{
  "dataset": "rendered dice on a table",
  "image_size": 32,
  "color_jitter": 0.6,
  "bias": "all",
  "widths": [48, 96, 192],
  "projector_hidden": 512,
  "projector_out": 512,
  "precondition_frequency": 32,
  "steps": 4600,
  "final_lr_fraction": 0,
  "warmup_steps": 90
}
Rows from block 2 of a small self-supervised image encoder, named by matrix and row number. Rows with one number belong to one neuron. Each number is 128 + 24 x the weight over its row's rms, rounded and kept within 0 to 255. All counts start at 0. Numbers have three digits each.
Before each neuron's rows are labels from the 100 images, of 14976, where the neuron reaches its highest value: "strongest on" is what is common among them; "lies over" is the class under the peak. Only what is clearly more common there than usual is listed. The data: rendered dice on a table. In brackets: how many of the 100, against the usual share in percent.
# fc1: MLP up (model.blocks.2.mlp.fc1.weight, 192x96), inputs 48-95
# fc2: MLP down (model.blocks.2.mlp.fc2.weight, 96x192, transposed), outputs 48-95

strongest on: white die (58 vs 15.6)
lies over: die with one on top (26 vs 2.4)
fc1.186:147137132163125108173136092147207098100121094148111133115148106111141142116080144135110152139119114114146106111130113114095135143139103149154137
fc2.186:156115148128121170109142136100125141161157145126180137133156134183150122159162150116123118124154086117091135143140134094118139084151177113081139

strongest on: brown die (56 vs 15.9)
lies over: die with five on top (27 vs 2.4)
fc1.15:164149127070134083091163153145107097133136133150086106126136123102150142145124143157133127129130102164159111129109095161151153114094106160124125
fc2.15:124153135144140164156077095135144147136131114097181150126113113120100163135147092114129138108137116136112129150132149112086122147122125111165143

strongest on: teal die (100 vs 16.1)
lies over: die with five on top (35 vs 2.4)
fc1.144:130089150134106136130157120145089159150097105162100160119138083094100121138141122155080137145116134092167075136112150129120144125134131120169119
fc2.144:120170103125126162113088124135121124127106099096097108129112156160136166069139105102114058104141143153158108115124141083129110104150113163122137

strongest on: red die (78 vs 15.8)
lies over: die with two on top (48 vs 2.4); die with one on top (29 vs 2.4)
fc1.20:139137130137131118122103158142126143151158094105145091138115133157069139115145185163142150139112108146127130136126119109134123085112136096113110
fc2.20:146183111123130150107107112132107153159094157135153138159137127122159156117146156114123148149122115112124112095155086124112097175146137131131115

strongest on: white die (65 vs 15.6)
lies over: die with six on top (26 vs 2.4)
fc1.11:152150132150117088138097156135103082109168132123137116149116059137107135141150108127132146167129156137135146176112108118149149117137145094092130
fc2.11:069092127129108135133141102091132140116111097150151105079134155115128111111118148133108099118100113126068135139168126151123111162127145130127143

strongest on: brown die (38 vs 15.9)
lies over: die with six on top (31 vs 2.4)
fc1.9:150103174087150118061127124112103121119144148136100147140136143081110161123150156141156123096146128165170110109099080148121123116103121131123115
fc2.9:122112126144088149125144134142151113127144117152168135115126115155144086110103130127106186120072142105091145132137140139143182125137172143133160

strongest on: green die (100 vs 15.7)
lies over: die with one on top (27 vs 2.4)
fc1.187:125112154131126122067089111111097129097140113156126124136141141123084099161093162149116105077178096161111133109136079105205127107141163128108127
fc2.187:121108122120169155160148139119163086127130132176111150107128113161158147142132134126130104134101160075138124119138165121132128122078064139156120

strongest on: red die (38 vs 15.8); black die (38 vs 15.9)
lies over: die with five on top (31 vs 2.4)
fc1.89:152118131180114169147102126112147124102131141100139163154125135180107098132137145163135112083111116098085148128179151126111120113163139114123133
fc2.89:102152089131117109092167107137101119101090153153119139084131101078162167158120104129137170136145109141149134162118087143109132132147080120206154

strongest on: white die (35 vs 15.6)
lies over: die with six on top (30 vs 2.4); die with five on top (25 vs 2.4)
fc1.102:153148117131139127133125119153160162115163148091094118099156151080126135071145133130109127087105115110139114127136173107097152132114130096085102
fc2.102:127118151137124124147110137067097106176104142157147101135124102148134112182098122126156142160144154133148134131125106132123120135168143149170093

strongest on: black die (84 vs 15.9)
lies over: die with four on top (28 vs 2.4)
fc1.150:110108118133176102138144112134115176168117141152126086087134151113130121116149146117147133150120101145155094076133125098124141114099108138112123
fc2.150:127116090142123147122113133112177087085146112079147159180156099132128128093117127145140109083115144129108094176126090151119118159086142098135149

strongest on: brown die (46 vs 15.9); black die (40 vs 15.9); red die (38 vs 15.8)
lies over: die with four on top (26 vs 2.4)
fc1.158:153149145134086125087131144125131126161127113153123124115114108081120134167151134132135084120133124088150120093152156103158119123059104151149139
fc2.158:113115067134149148128120101112141093150113136120138114141109123129115139110111133103100167130092124099087156182102124154072119135170123079135120

strongest on: green die (73 vs 15.7)
lies over: die with four on top (29 vs 2.4)
fc1.155:101150129121159138091094081082108118195140140165133115153158115140160144132158177120141129167154152133085100123171121149125118138133116103096115
fc2.155:125121130121161111125142114127107133091097126115139153095060118121118159193146100185105165094109123138166123107104108140133195127160162139132118

strongest on: white die (46 vs 15.6)
lies over: die with one on top (30 vs 2.4)
fc1.183:118120122125142128131131124086119106146094107143174126148127111135076140164138113153141163112106129094159116092105124163165129138162164127157142
fc2.183:136126138166114146100112131142147189126147142122116102149129149142161146129149143107134109120177137122078144138169125081107142081096158134097119

strongest on: white die (67 vs 15.6)
lies over: die with five on top (34 vs 2.4)
fc1.121:093152209149140151146173124160109113106084124135127081162125118129086129132161179140124140134140143142120166094122111129157079103140153148110139
fc2.121:151105111137119127142134106111121147167132132136111163098119123106150104150122076117091134132121164147125092138160110128095155181139105109141081